{"encoder_arch": "vit", "model": "contrastive image-text model", "dataset": "drawn branching plants", "train_examples": 145000, "image_size": 64, "crop_scale_min": 0.8, "horizontal_flip": false, "tokenizer": "char", "vocab_size": 26, "loss": "softmax", "embed_dim": 384, "encoder_norm": "layernorm", "encoder_norm_position": "pre", "encoder_activation": "gelu", "encoder_head_dim": 64, "encoder_fused_qkv": false, "encoder_bias": "all", "encoder_qk_norm": true, "encoder_parallel_block": false, "encoder_inner_norm": false, "encoder_moe": "top_k", "encoder_num_experts": 8, "encoder_moe_every": 1, "encoder_expert_mlp_ratio": 1, "encoder_experts_per_token": 2, "encoder_shared_expert": true, "encoder_patch_size": [8, 8], "encoder_conv_stem": false, "encoder_layers": 14, "encoder_width": 128, "encoder_positions": "learned", "encoder_pooling": "class_token", "text_encoder_causal": true, "text_encoder_width": 384, "text_encoder_layers": 12, "text_encoder_norm": "rmsnorm", "text_encoder_norm_position": "pre", "text_encoder_activation": "silu", "text_encoder_mlp_ratio": 4, "text_encoder_head_dim": 48, "text_encoder_fused_qkv": true, "text_encoder_bias": "all", "text_encoder_qk_norm": false, "text_encoder_parallel_block": false, "text_encoder_inner_norm": false, "text_encoder_positions": "learned", "residual_init": "none", "optimizer": "soap", "beta2": 0.95, "lr": 0.0014, "beta1": 0.95, "shampoo_beta": 0.95, "eps": 1e-08, "precondition_frequency": 16, "max_precond_dim": 1536, "one_sided": false, "adamw_lr_other_params": 0.0023, "grad_clip": 1.0, "steps": 5800, "batch_size": 128, "epochs": 5.1, "lr_schedule": "poly", "final_lr_fraction": 0.05, "warmup_steps": 290, "weight_decay": 0.5, "adamw_weight_decay_other_params": 0.05}
Rows from block 6 of the image encoder of a small contrastive image-text model, named by matrix and row number. Rows with one number within an expert belong to one neuron, the router's apart. Each number is 500 + 40 x the weight over its row's rms, rounded and kept within 0 to 999. All counts start at 0. Numbers have three digits each.
Before each expert's rows are labels from the 100 images, of 14976, where the router gives the expert most weight on average: "responds to" is what is common among them; "lies over" is the class under the peak. Only what is clearly more common there than usual is listed. The data: drawn branching plants. In brackets: how many of the 100, against the usual share in percent.
# router: router (encoder.blocks.6.mlp.router.weight, 8x128, trained with AdamW), inputs 64-127
# up: expert up (encoder.blocks.6.mlp.up, 8x128x128), inputs 64-127
# down: expert down (encoder.blocks.6.mlp.down, 8x128x128, transposed), outputs 64-127

# expert 4
responds to: two-way forks (89 vs 42.8); pink blossoms (74 vs 16.6); leaning left (45 vs 17.2)
lies over: foliage (65 vs 8.6)
router.4:548479474462516499583596499575567507545439440544466480518523520480483441511491508547469565493499483500475475568536496526573470490460511456480505500537505573484507438518553458553467523441466564
up.0:380471466509498543548495475468520487445477568498475507493438523530452461530489545598478572473566523413471522485476525491467539499531478536470519434482459479511496528428560477428531451528460473
down.0:574436504544486536531535534517514431498543421491547499454606493494529506472473519482505545527484572544481418550474428530505477467498433473509506519441519446481476521552497493532460465468544440
up.1:483507453515477502454440532490455472536518532469522524494450525530404490468512478573511489445414450547473514476550476535496471486515429490434444463519480458448536499435477477396500455521517533
down.1:499541557453510535503528480539519570440546497538511532488537508467510554475412484494491543514490459493491522475511490444396432508473451541598461605527546552531470499485545499558545546487486488
up.2:540572492498535491454498478540487474558472531504577517574500550444442513431483417543506514497493531489517503550537483544513495509457526505431469467507563498496551537465464443516527418485528505
down.2:539521554525475466489517591474588487481531522562496524541522456537399455543545545515511513457515488492468464473494459434539546442489473484530491576474490495547421535525545493524557510481539500
up.3:505465479537532503507520535513468425442512533438537491548544508509522500558510493479485435504545470418448495456524525500421525530519456423535502453571493504528523464550516552595456485549520499
down.3:500495516470474501516567458510495541579487511528517495523395546537493475428504455501512471542548580569531438502501506536505488493538574542473568530464507477501472466545550447446421439522467556
up.4:496566541494456550499627562524516514533512503421547516505480472521476532479483478432514487507447562515500465552466472549532520426487474449450431550489452523452427447498490569514496426443573516
down.4:467531508492495480417446527385541540446451462596440444469486520489520462454543533558539569514514446548485547481551516531543424410478507523451494538558482479541498554475438471530518519497466480
up.5:407535532523518534520553493505462510497495491487503446566448479516492501493509477485574563501504491504490494533510437482525509499469546534553399500475555577561527466494509568487500493537519500
down.5:501512466494462511473429482497581475484431564482516523502503492543533515520439526466521436515592463513510505541541526490584550496493446494482506561520540464438430641512491481507512531463496512
up.6:570498504491524529518515497514471531552461529496498517573519493561494463457573396557480539472476532489509492414494586410510564581505496458505526470437475503480473485502504538444509464520442599
down.6:475457528485501471498552520500414506461470506510524536456415535541485489559479442490496443450492482472541553504514470490504494528451520536628490460561488505446519566480510554506415508522460463
up.7:562485505496561481504526441487411507464441508527520573477521513462455556542573479489551466514520539473489467469424435466538454515491482451450553504521499560523532488541505462491460589541535478
down.7:454559489536501449468516514508623535538563478522523445515447484474561479517486509481441532484500435621496439498490541513504527508442525477534460480482447396537535478478498517522553454504530557
up.8:539532473539474560427512531576479493549460441531487510496524434454510476582531491520523504520502509556478444491484509518485519493509421516448530488415493455451527501466444579477608563468488547
down.8:488521522479532426494526559516488541507510499462466561554511499485481533497515515471484498565455469490476539497528552512521425573474419496508599485472435515552515509478479500496483459521473466
up.9:510560481484542514507520499416586474480572545526504489533456539500440561472525539494514502490562485503451507502477500435505517502481487424460517520534520561463470522518502453466468475546438511
down.9:458454482460442479582586520531470500488500478555503562495548467524538497524467508459506526460402520560541510535532435524517452430466520585515515457486437518465511474512500503555519495482542516
up.10:470462480547591488473497452497506539443501521489486470437519536442492567505524493543505507501407425525433508520421543537485451469471513515451554520518504432497538494530475508533559548463488469
down.10:437485597514440528445500533487479508487501567537546473525506415537472520541506524568480509588503521480602550528448507534437542511541462472516471562496548512516531520493483491491516537515493502
up.11:526510548543612483526506471584439526469498486454498446467552500524521517579542488524518503482475478555506512469532451440532522525497457502489523484481390525533494467498438393548477476476505467
down.11:521579545508502442469451486488577497573501477522513473530509507491495477469464510504499499445483471550550488567431436494500568518436439476478514472482537448540469472406424473533519511511534471
up.12:478490488524441477570508535496534411566544509535529466476525423507532512482523483495524462497530499469501471592479538526495577447475436488545525436542490502541413492561498525520446447507497499
down.12:466551441516497536562521457447456531544565485537530461561408604524467471530466520522531528468566461540501478440471440497546481498495502547473525530475460508468578508494492516479530457463500499
up.13:467425563488482520479497576547529558520475465437434513565495480500449467511492456517468510464501492490530529512509546511447577530449422609529501469474484522513496509472498544512464478570528548
down.13:534532469459495479522588492564495468504541559509518543499439604448497505539511438557583478479502523481455484451518523478553546533526547495542517469542533461459486523595495533500499402445452494
up.14:552539486424466520569540561422479484517521512502515526468538440514509470543483517530547516516510437504497495466511526459495410498505470498466493494458526540487471464454465390483481515599443437
down.14:459461566425520413513501504526482454509552443466566557438507414510573510506509519497505535629486496567491516527475517462483539517513540496566480497418523508585516474503477515521515508500511433
up.15:517474495509547506547470479581516517452477569466525500518461532537485523526461565445579511510551511539444506550501551543508522426509516444480532505516528503521547466451481505606535446565486506
down.15:485506520583541560577537491554428569511479451525562467507596437466550493486563508549446512478482495548491487430526465523549466513448496494507456487471477470533455506560513495442425497462538511
up.16:477438468480525477539514485523565483518564500548520434546466500470522478478461425461461481546416484558469533481487507535481466524567522521558491501500534535493546477478593509483491408510496585
down.16:591488507513558523522507536455496444530446450507538555602508516533484536511500491514521510488554510538515440502536547498560465433519474468507469511487579516497473461545473522525486538533583490
up.17:473480507466501540439557381494469554554429555501526571444582494507481476533457492545477547504487503472463458549531559542491457437552506452513492511559527395601467499462496490535494541440493591
down.17:509575473538505496543424517491446510507471491509538478474500515471495540478503483469451481498417495519429539485481578520456475535541493513481532564484534546566588501492479502505472507504543410
up.18:498430485516489479532570533391583557508411498477519501617514477437434520516475442513476516493457475487488494541419489506525546500500450511491480496560471480479511442566493430553471485496537572
down.18:432477513416533507532498437533504465510546537511504503390529543491450478517443495473467546433539440509472505476491509506503466504425544615529521418463507457526493474538498504452506533468491481
up.19:473460523524530503498519531460525411503456463558518430579412453482488475502568529529518486485486532521536456536446495472489477459455490502534482505495492499483535569500441457592533510538543431
down.19:578423506480471488484529561513507500536541467507517549487586553561495462520533504505482534459521600451523528448545535491544494472502479453491576552470475469542466525487520506501508431485449514
up.20:511451467493455500443503519531521477525504494539474508507457485456515547501505491528542514518502510496537571515464514424442534584454510597517487484481499442551541512486458519436463464534441477
down.20:520470494574492483528434602504478511456502547471491480463534595491454500493448481471433519517506453508493488560500517497514468452531454516430469570477494530411383493526478464433475497488465478
up.21:498490449437442514504430529501475536497448535492552547523462512441484449526542556569561472525533505559540522483443525585514463537535472488531483495563472511488536555452485479499453508529508516
down.21:522459509549421509499496500547484436516582431576435539491501505475448515481504460473422530505568445465480463517525546455492507507518529508471613433480475476530507514510524454469516524432441489

# expert 2
responds to: two-way forks (87 vs 42.8)
lies over: wood (53 vs 6.2)
router.2:474445497454454478499531540523517491470534510561517508533478546566481526508490441470574547489461452460467518566523546491506538436511522576538482471538453443468480538501444537444491438484525569
up.0:543406476444545456504470497489521538445513458440455494523476509396517483419544493565543554514473496479458481507533471473541388478531537457548481528455507569457553431492550529463563473528504472
down.0:420533545503532505504530529534504461454520521496471458492585440490490452501477500475440468532535511469494581480459468534485546530458508495458467517486542448509469598499546543575561472490470494
up.1:438443447537481536520471507563464505569483503559487574527498489480506473447490480470458527431508444436583465446495553493462497526462547545511521513483502542470454504508481434573546480564427480
down.1:527600498487493573545528489489579488454550517557525451473516538492497583544504473512495481508430550521534504476476532417495562523478474493505440479492513472487475437471450573448494504563531539
up.2:484461494517510489515412478529516454532485483485510429526468479530497498504534489524512571557490438483500470488504556502505491558471449523493492557476477548481542454485551518492437480495511469
down.2:492468487502524493505548499467569593525526541495517531453464490478429437449530430490550536474488503492578498459536506522448451484510565473503550436524522463536490542482449497504502534541464518
up.3:519504434559479482420519453458494605483379558507544489455539521469470436565479508579484474496442538519527486535519556538444466523447476444454441505502485548504440505526533451575513494475439487
down.3:505558552497455508523503514556463456475538457436450464484488487499522461509477457583533462460567541470472558405521426416512545450477445542426538536481513566440504424493498478446546497526508493
up.4:574539458439516534454489500463475521451539620532483485486516545573518516468498504512537510453574535521491502503545517420510485448527495511494564463469559476480577462541470512564484491474482485
down.4:552491515538564481473486482547546503548460420430530533468445480552500440383461529489511487517517431500530519497476516519528506524457500520522508589561548530493459502478489452452526474518513510
up.5:430474509493483543525402488520465497474523480472502511502480440510582472491551519497521457455537541528559501430400470461489573463577599496481498522544509462489511485550491453537465528537482481
down.5:554482510537577495477588502503422414531410521548554445514485525474501530511492528485476570620534522549517502484560479500458504504469518492508478374517493484438504545443497554476493513459482533
up.6:486453494507418501536512541556483452502464448477520495502459437497488504519515537478535462502425470595493493554517516442505478517496492506574500475529487451414424557429484489474444488537461509
down.6:445509487540595477504507458486497558463464544476543487490517442488435522513478531456540547491433545477446465460486476522481615550456460532509428565367462518467456488545513474497515494498464541
up.7:447607435444459488551456547516462507560504511527459476529479448451503478506477487466512484463476460469497452535460508516482494521506511503530539480457504434469456576466493525545471543543545528
down.7:520506528507597512469535491532560511530514481503531486494491505577427555521545466494510517510529563465430478551517521581463563493521503503430450513562539566457541479490517450466533426561516426
up.8:501506548524475544546517597478542512456466515443510492445491536506455529561483488592532484530483510506457553514518477463506466407514493537476593462530464482445539496525526509450537472527607504
down.8:522532502487550457402501487526518483548511525517457508519520565576471466446553514503451486444477443409471467518399565543533535567465481452406511574460508503540507461470524513531528555439523525
up.9:447533456499537536443487454599469559490500523503449553489495497505469427563493517478481423441454493490492533370466498523580502432398508492511442485498523474537510512514451465543511500499458509
down.9:540450458542467585490519477445464458522489442564505402511464484466571561452482451501458502566476436533484434464524415449496505479474480472448531535539501505417481496504501597473570520519493483
up.10:542511543569552446523448525419495523506489554461506489455483509458541543630516460527575492524566526507451519456464482520535523581552482473506531480445524510481555456477524497529474542462458492
down.10:448526513465533522505577536466507542437511526561498444514520462561471514416522489485516441482486452439536466458556502435531465479457486537505446551586458473545506541537468461524483426527475462
up.11:481478429543456471447572503483553492537574505449570512541516499517429493506480475564522486442496462464530538529507453578501548408590459558510590453508465439468458586519513496497519510547473445
down.11:504454569459500478451455516480473462503454492489528472537405465497530516406493474470558476520545477537418461460518514463467458553392493541509442497523537566465491481536469521566534406446463502
up.12:555512441483451559512475491472405504451519479471557517547523478521536498518482549463468543491493488559607514497564460512558502512562492471539519543517434413524520550459518466488531485528512508
down.12:497476452501537429500438504482493444529563535507428518485528460491514526502452534536522430536493525479410422543447504442502462526481501564431469507506523470495474459433474506454524527527509480
up.13:441449481559491439436569520522488604491554465537537480471540441425558468537539486493483491501468461541479495446498474552533515534523485540489502541497465442508468436525514537489548500488548566
down.13:450531524401488470531489446496497439524446513518439500539445453580441500451494561453494484569485522507469497539435511406487465501509477541495544502475469546475515550517472446517479509465422484
up.14:543542525458443479549490537461471499463523524464583481440533470506492560475531506475508534435489519547478509532503473554425468563478490491451484471540513478452553550447461413496572465497548492
down.14:512515499439493514486514521511525440556454582477576656472482523499524421453479620486489502515506469555481511536463545539473480493497462473568510450475473516520502481509502448526492525438461541
up.15:465555476446430529473526490560503455582522476494483551479504472483505586480509486473605467450467509481506484465530544538551556536370477436494481506464486542470517516440505484503516451427522497
down.15:441426413489465526496513518475522498447492483502556542495481515436498531485523538546495502517551540510444467547576438480500535435569505476514532451515485468530490449506482457517496538583487522
up.16:541530511443456476432549426462463564539446445544505521562491432404538498512529567486525467593486468491435499470510497523553561548511566478481496492547537487526540538454497486464501504506494498
down.16:541506467555440567483490491545524462523495528529513486509469517488560517468541498516521448587496411531443486538450538506500473449555446479482506562429475512498469463551507446423515535512529489
up.17:561560539432460434493515472534464508486461526489513513459472512518456538500490493426444454462479424514473502503438450587539521483500500514409421472515545585484495551444478503439466571514557459
down.17:465543493492543420484523497487560460527466482479510471540427471415483492527514428534524491528509475487513476482598461508454403481516541490555509555553521523486538477539637428546516453466534499
up.18:494537447553495466485494520442519447509504468576455574522490511533518429476483461492462505471530441454544459515470507522619412536467492546481575615535490469561560442468597432490527445512530511
down.18:491383523521501468539447515485486588456491536463516459549561546504445531470495469529512480517419530505505490538586476527476497413514527485481453503536511493493508585480425514450555605542488445
up.19:545536540577521470497432449546553463478488548511436493541490548465501467509469478485457533492601487481394358484499507436518455472536528508489575456491482532462514526493492536474540446496480571
down.19:481455515454481455432543518488456482511478462481485436458520490496507548523511499541519498473431470480515582513463526496519537527517463511457403510546505470506527550560539421485476556531492433
up.20:452492416482448533490535491489504541523571493435420519502512499494532572460551518465465518471471542445519461450459549487472503570443529449495480547521558467464485524514524496570498514484527577
down.20:484448506550487453566458481552504473418430418556480494533449519512531430507495511548478459514555539498519397513471495496495507457500465469545467548424513541486466495492545466517536541530516513
up.21:444459486485499468506464575509569493543535462453491560475494488545454593587476513472448456506522571474504589474482515479458513461513548483481458465509496541476479476454441441489502463513436495
down.21:529505513537517519550553499493468510435477513503524488469498485510521566579494539502499509448480421513533510443493418514540474544446407556523457515486442484527393497532456499470419509515542493

# expert 7
responds to: two-way forks (96 vs 42.8); leaning right (60 vs 16.6); red berries (36 vs 16.8)
lies over: wood (55 vs 6.2)
router.7:527490540452529561462501481492475499455478589482484450493543483561474473510531537465501494518546527540518545457491477522456499555480502451506500489442478527436506451446507519436486567581424517
up.0:439515491499522572528516519502574516522511505522476513504470539525526431479526494437610494543513486558445531394543523471547509434514511483575563543488454525498450489456497530538484504563367524
down.0:560518596482501457486507486580474457521438469536532430478480476545469520504473531517424480476537550525549479554498436485509452517521412570484511509500556460520494508557521510469517569535515422
up.1:536591523480463491518468494462487481498465485483454446410503557436568511462503496500466507515537499475524464557442449535546504495548490544480534524471479515554456534469542416502455504534461514
down.1:495454525465546494497553521526492484537575532513555474470480537530486482487513503485515507499528497485519584469584533461485493538439546409533458467496560481431514561503578535518527417531505510
up.2:551522542461425457531481489457549511434530498533522488444551516486516502504540531555517456469604561464564465431515451464491553527537459497507542478456553499492493420422400478493532549459520562
down.2:466490420557536510498524459502476458534477486465509480562483457473476494508460523423603511506472484538498490492481526543491480490547435500505519520478518429453440540544470563473453443519527489
up.3:497445435545445476464483511439535556497444496440488510508468523489504537468442524539493461534499478519537455565545500593486476423594574497475523449496546549483461583487519492523503414539481502
down.3:445546544537500519489506509504475495469564517557525450479521443521560500514596482440506580520543455480479529477459515438484502555518549464513498516431449513512538501479524474420495532481527491
up.4:460500455471576470463505555495557544528527478518481533564442497398488560472496467448456500487526459512417533495511494532493534426477465520565529459496539528440524567472524444539500511481502484
down.4:485501503459446483510513488423422476495465497518483500464524441586523444505475524485535511510480493479549477541492535425539460522462523518531526479480510577555460421513477536466541469601504502
up.5:415590487461568512454484437591508471473473484566493463531543554515478417495441494458463452508494589519435544494508474475486438508455477440539493439564481473437441499477481507518505547494468484
down.5:575502513517494472493523514516472556544529521468393443446527559522495465440491497531517443485523449456537483474518509483478491455535483479526534537428525504551472583496551517489464493554557519
up.6:515517448530576508516434533495495499465455565546407470458479463474423525546599511511491526497479552507558453487429564440508509541518499545503530512501526527509515520452460479467488505492513508
down.6:459461492556463531476505543535620504486483474524563505551446517452502520497471513496529495516497528499521540517556487522473449541474442468475459437470534479542570512544524569404500477462575449
up.7:481555461480461494492521411485438511547544487501487562510524451543538599525554466558555456482511471456514486496544564489488613489431455555439524527504498533503498533516444503505447531527438504
down.7:493500395499447545464479451527528519468469558539529440469464489418543524550517435504536498548542467406469501527503447483525542472481455490463498496478519516518595403458501497440561485493494569
up.8:451516516537476482480523502553492490472490523416471474519505446468550541469523530464515510514438462526509548482432498534550545467457389491576530442457453474549518510451547468440564467439530509
down.8:495537517526538524522504520478544474466477393525494556492537526504471412479454544530478451484494501520451531464533501452567423478520562458529449512540593525497482554462486485512494460543530497
up.9:480537545501421574485552512469578522500475524495514547552456547491404502551469586529525470423480442465502456524494534441462527522481535547508522493472504495494514467537525471485469519495486442
down.9:498431475519498473577484470469437469527564489486502521487471474458545504494508446495470545526527588576485540463499483502474442556508505495512529479485411514455559477537483556511521477504570476
up.10:592451552525509539529475457517440505571510530538494489505535494596476545556495513472519514496468481524494568510494417505498410446516446463456415512508509510515443513411517562525520473571508485
down.10:503527511494484597404473551496458488516457503483527449467524506434517527543402456495491507433496472477536454522490514469481572545504489540536535579543501538465512493468448437457490560502482522
up.11:501572564538482533544449481466493534491495550596471452514523584579476579554549504453544493479541503541473516489522457511520455467442507420428527489454469501513515464490506526541466484484456538
down.11:460517550523568510510500551505461440479528510522560501526494468457488511491479429478502484486566503525556536442443534500571565525506486561567474481495507582513526527473500525508479552524514582
up.12:435499461456487527514515522456517514556483544543415497530615507478472507519473492516569460559449416474475476444446528479475480464421487539504509571498433516464453468465560514458468453525533529
down.12:451531552514542492548431439495492497478512485462587510440488423580516496438474451573509503510502450497544504542461545442497538542454471537468514492548491443462465451528486516522508551549405525
up.13:499444462523499462549454506533485502444484510439508524519539516464500494460470524490479500458512569460515564478522509532452436559485518524550519470386584489483477480457516525486472451588493459
down.13:447515483534553573453467517515461488525530525601468502496482495500516473514519504545553482470419551595453502483521508430579496511515497461489477491533462505519493505493496418490481603390496522
up.14:482484481460465507521474450499539521551550465615480547506526462463497491512531532529474551545534514545452520522476552475487505509506479461508482501487474500443474473448521465509507460431492525
down.14:487451487570465395513491576509469514451494527461534461508436451565469513494474426531480495483471494593541503542540502482505462406487538490508472496498496512490430502506468513522458363460498454
up.15:473482450502473532434553416557526509557331502538506561497482414466522601485508495549547445579574486512481442476548510537499515484481467533504475517536536533470437478563481535396501526556461490
down.15:575502471412527478523460504523500461422511473503516480491410521555514522492485534511561552547537487485516500582575518498473526500563511557418543437445520463457540486509465445539527434532463484
up.16:473473537593515507508524503515474440456541521394489476447460525530534502508507481527506497537562514515490553491464532490453569593529486532456420476564466520493480479490472546530517540482478450
down.16:492427532495476569579527533463437540442558519543509506548512504533526547492479538510491596505426509540433504462492584485506484426522436496508519549456472517535519470518512511504483570464438573
up.17:492473457494393436591560527490428444511535512488520517524399541527500542497490491504537498489497479551510492519509497500504514497546427529582490594490506533503568503542558543490497476583515493
down.17:536507518505528530471471522437512590500543522423482477522549505461470442536536537542493559532548509492435482447454528529501525503513543479546537510486495459489552438519454487500468591431516387
up.18:487517403559497544433476532564495467498490567507554468503457515526459470425471527509555479520476514518484438451515473482518423453538580500551481438517537381475472577549488483488431480541540526
down.18:490501539484511478538495520479509488561540491514500479520592494493474496525500531410437475494545440533393508517475504474493457508564389502426509488466478481544577452514558462514543583435508459
up.19:487498496474520535491476538501482461455459552474477511562458471517493393426567535485479413510534587494559512407503556525526528497479464462538512490474463508562478479463480534453505467573527536
down.19:497533513558431502426531500528518524508529545438534544477458528512487469513473488492543614446476448525454544515548415506599482513526437574523460537484477523480559540524528556540548521506484464
up.20:561470509536509447486457480430442448417511480496516464497526468519491503419489402500524493509479558490550553491538507463581585515478448464518530487438485549492413507404470528536451463512498504
down.20:501514542496418578474551469520548503488450441522580517552524488493425476521440529520496465483540471507471495513475420485453455457463515531507483570522491513470504482579524463422479522506433492
up.21:517473533508529493535493570525550465516488512595477548545474528549428534584484472484445572500564461476475495525555485512471495454466524515482499518426461465444511524477491477460521529580452460
down.21:432490462484474478449518462492517429512583464445478504494586480453546452514565451523549369512425502467552550539499518447466467481449445486512421516535538528513524488547497564474442429456507566

# expert 3
responds to: green leaves (86 vs 16.5)
lies over: foliage (68 vs 8.6)
router.3:491440489523487423453488500385496484486452504537521488561468558489494527451508513448546499580524480482475488508429549469429487522563455540585533505462530493440531564523447464553543472484445470
up.0:462534476544538525494490416466501458532539480477474492487504569502466491509551494455516552480514516559451538494475464517507530483421529500534471519502528516543426523539499528517410482449510513
down.0:548527533519503547431449539568470519520477555483512497516412487498536493451528564527436482522531490518485471563498533483408457513476527538521496519443504567484536552528488381479530488473524474
up.1:469574530546490489526548510417488495479482496479547484490442447446446535515501525549507515531539481510406488497520461484437466538510458471493465512577522550520500575535530416465552462501489517
down.1:503367507450536489489474480517490596563501501470489533527516478531472501454480476511524456563511471447505528427481626534511570506412504503488477547448494483491499539502476499556432549518451458
up.2:492570525451444479561527503562411483431523466378511505553502456497479447510422496578463469479538543418534538475499477493494507536439517487522548508533433507477512519516446564505486518520587463
down.2:524489481593550475559553487497549547529521448516577490521449545527452506459501513530488397441506488580519497513511547486515430530544519505479517487508463472525526422495518559549524464489538459
up.3:485452529480535546423480456521512502504507518489424551533543462505508455526533506482481428495526512548576537461484481537508470457482507464436427530506544496549522505530527550555452496447470498
down.3:558449470541503469501519512535495469599476436445567482510470454477501451506559533474519531572569476473406490514520444433520515507498520469528484443483467446565545476465512431475497460544484540
up.4:469494440462515545463437369476485491495468513579475547545497490462462436508497476543579532499469465460469472469480498481465463535575510465531558507502502490521526518491511505441583469521455511
down.4:479508508552463477500500562545553463505560496451567502480514506580461482505549550424454473517494521554522517548529458505580486556522458483471459398442441524529436495527528531585494531499517487
up.5:468488510490549510499526444472498436520524497514463503515499458550597412511569624526438513564417475508475508504510462511517513522471462493523530497528461519568472512517550441541448485463493532
down.5:532546568517407520545519545567522501481509557466587534462499574465430430428520444520442499484510526479518559523541521360490476521469537520489436487466483559544461542511417513495498458514511503
up.6:462641536508479516485513460518453493540499586496532581544505595447526503475420483545466523529487508474498484489470483563489580547598471510464478451465480567471474503523477491493464486529497511
down.6:489439464489484439539488534512497490461496433515423509490507504510501506519556508527487465507443645527489466478488522479499541526444540510498516559508503400534519491409491565509530488437475473
up.7:495516487582506574375392448499479467523507467509488469516486522424484502503556542470480453509501523419448443532441485462397527452491455500538469499425507429515457493459511538529533464466497511
down.7:550533495445428505501493590537491459474489497459510511480534485515502538510507570492498563479443452478529549536502453519542468529466507517522551561550499564469543601559467469456563523465518466
up.8:545496520436511492437548508444528455454467523482540495489440525488497586504550521448561426495482449505493455497502505526465456478503445571455515510466489458530499582471468505580519494451488509
down.8:507544511530499528483518457518470509473483451444514508488457506579566474490485470494530546501591536497558497482485441468469508467493412463588445506467448496496414513473466488517503514453521541
up.9:539499495441485526454533511466557421536483502529467529501597451494444480474474476493520553457466574493474533544490409527491513426536533514520501530486488487492475488510461407553505540522403537
down.9:481451528508585559487543430499479515500587546496500476503458498477526475514534527577529479477525440510500492512478583483542567476382466521519497500456521484523494458475504541470488491535573488
up.10:438521529465499478466490569526461435479519521481513470468486502454517479468603524485581438510496512432492461518550526443533423445501501451534471492501407510566529555513523551478552482442436509
down.10:499511443504490523567521479445544542479479511484482512515476499482502546438467498470394534515527507490470506457499438469557476541506417489544490409498459461438528509462561485538518496543493526
up.11:553485536506479494508587491467434473473518498425489483478479530546419498528535519514448490470439565481426574529494448465434471511525599551506458529515492490554573458541522549487489521541512528
down.11:506431495503496471458414436448528465503510517563524490499497567537530528526421463582480499527508503555514508455508476487488553538436460527523468535482478512444521544491438415446467519483513534
up.12:577472446478525529457460493497547571486424567517476486418540536442545529420566493550488482504544458554553504487532542509430540546525450480480566525549455445453412526512483504519575520475508528
down.12:476487493527549512526515491525501454544537525502511519530524452583558494543456468477495599474544519501466504505497501519580466419487448482581458485538597488491491455507549477434491468487484509
up.13:521484590576510568466424491506504497523441511452467517527419575471420460500491479550472506469481453525498500509507505535546525523501495484485549518533482535519608535562523524388532513448491492
down.13:477464500505480468505480507552497415536606432513547467498528515508511544461525535462477474491531552542501516497464542447434548387500597501461487532419450416507530533477517557545507511491448502
up.14:529541455545452530445493453502458468433541500501439509550483578546520469471488547478475456546478533476530525487481458454513501538484512547542523450473571518579531503496439495504479508468499446
down.14:538456516451476457470465465514514473550558380492472556502475503497525493575512521462424428467536522513537482518503523506443533523439508492479499576535470398493512444490457501438491503448489517
up.15:608469501511525495457497425548461434508507464460512456466511471474520484503554464392509474527534458487531499501500505423492471545486450530495516447485493516482506533488469584549498494474547502
down.15:465512490463431550564487494486518500515484525520498509588437467549469497521472519560481497432483510558514532481485441458446565518504492493587518524518520477479494449464578427541528577497514505
up.16:530534449552508521439468441403505450527462509477508504460476523507526476542513432446515449502487561425475512438485534498450515488575404493548480433478539530552524531506469452546467523504451439
down.16:502447566524434478473473506535505533490439487454518574461496553555492542513570548503491500509483469522490454458573469474437512540506527487515480478441456574529507431498476497427549571467550497
up.17:471487452433522468550536504548520494477496455516503517491535532525493531485612508502508462478452437448476467530515519502507442452502525483499520526448472480392506514533453535522525505523533512
down.17:517438505574495514509505491517550493492494481527484430514540441527456477486566509534456516412542545495477473519546457567485495477480528454461444450442520473508386590451522460569550557493457504
up.18:566455517501519497553569485459498588438499504504525510462510503572463476523505495452527528571492586495549520446495499464499563527447520455554534442547535462434459468523507510558497527392523535
down.18:524541464543554463516453402552507437535570516543421520503448542495575503512494427499417435483452458509476472469464534489525491560575477461499466512510509501538534487547529489506536441468495542
up.19:535536529562577520494466518465504502483490522460562624538537545498524536407486493428556517460477514442456523515486504532477505592501486469539556502478465475461513479547552575506514504472466453
down.19:545559411473518413459551442463477499442529428507482505478511489483479425482513470601487522536488492463473482512464548507515541485456506507603518513507513508512496494484434469563565466583529557
up.20:520481497550482536497486561444541452463495477480503547518591467520569534517473480513592431460453506530534485441539456457495497553503432460442426518472494456471556441517545495441484494551475491
down.20:522535490490518442496544572508502550493455484489574533507547539482487478488489514442459565560503412495497473523567450527486475505488554532564560489457467516475466583518497525600478507549553518
up.21:545437484485510532548519455486460466520540499477467524486591485466452444459544521463458471482567442479507476513554451525556545437529446444495550529472453458507507560537489501492549557560494436
down.21:540529529537521473468497485463500478457573573499546504496450526446492443459489466516531589504442577544513507468464523461480424541506499495544419494468503495471403498460520499532524516474456502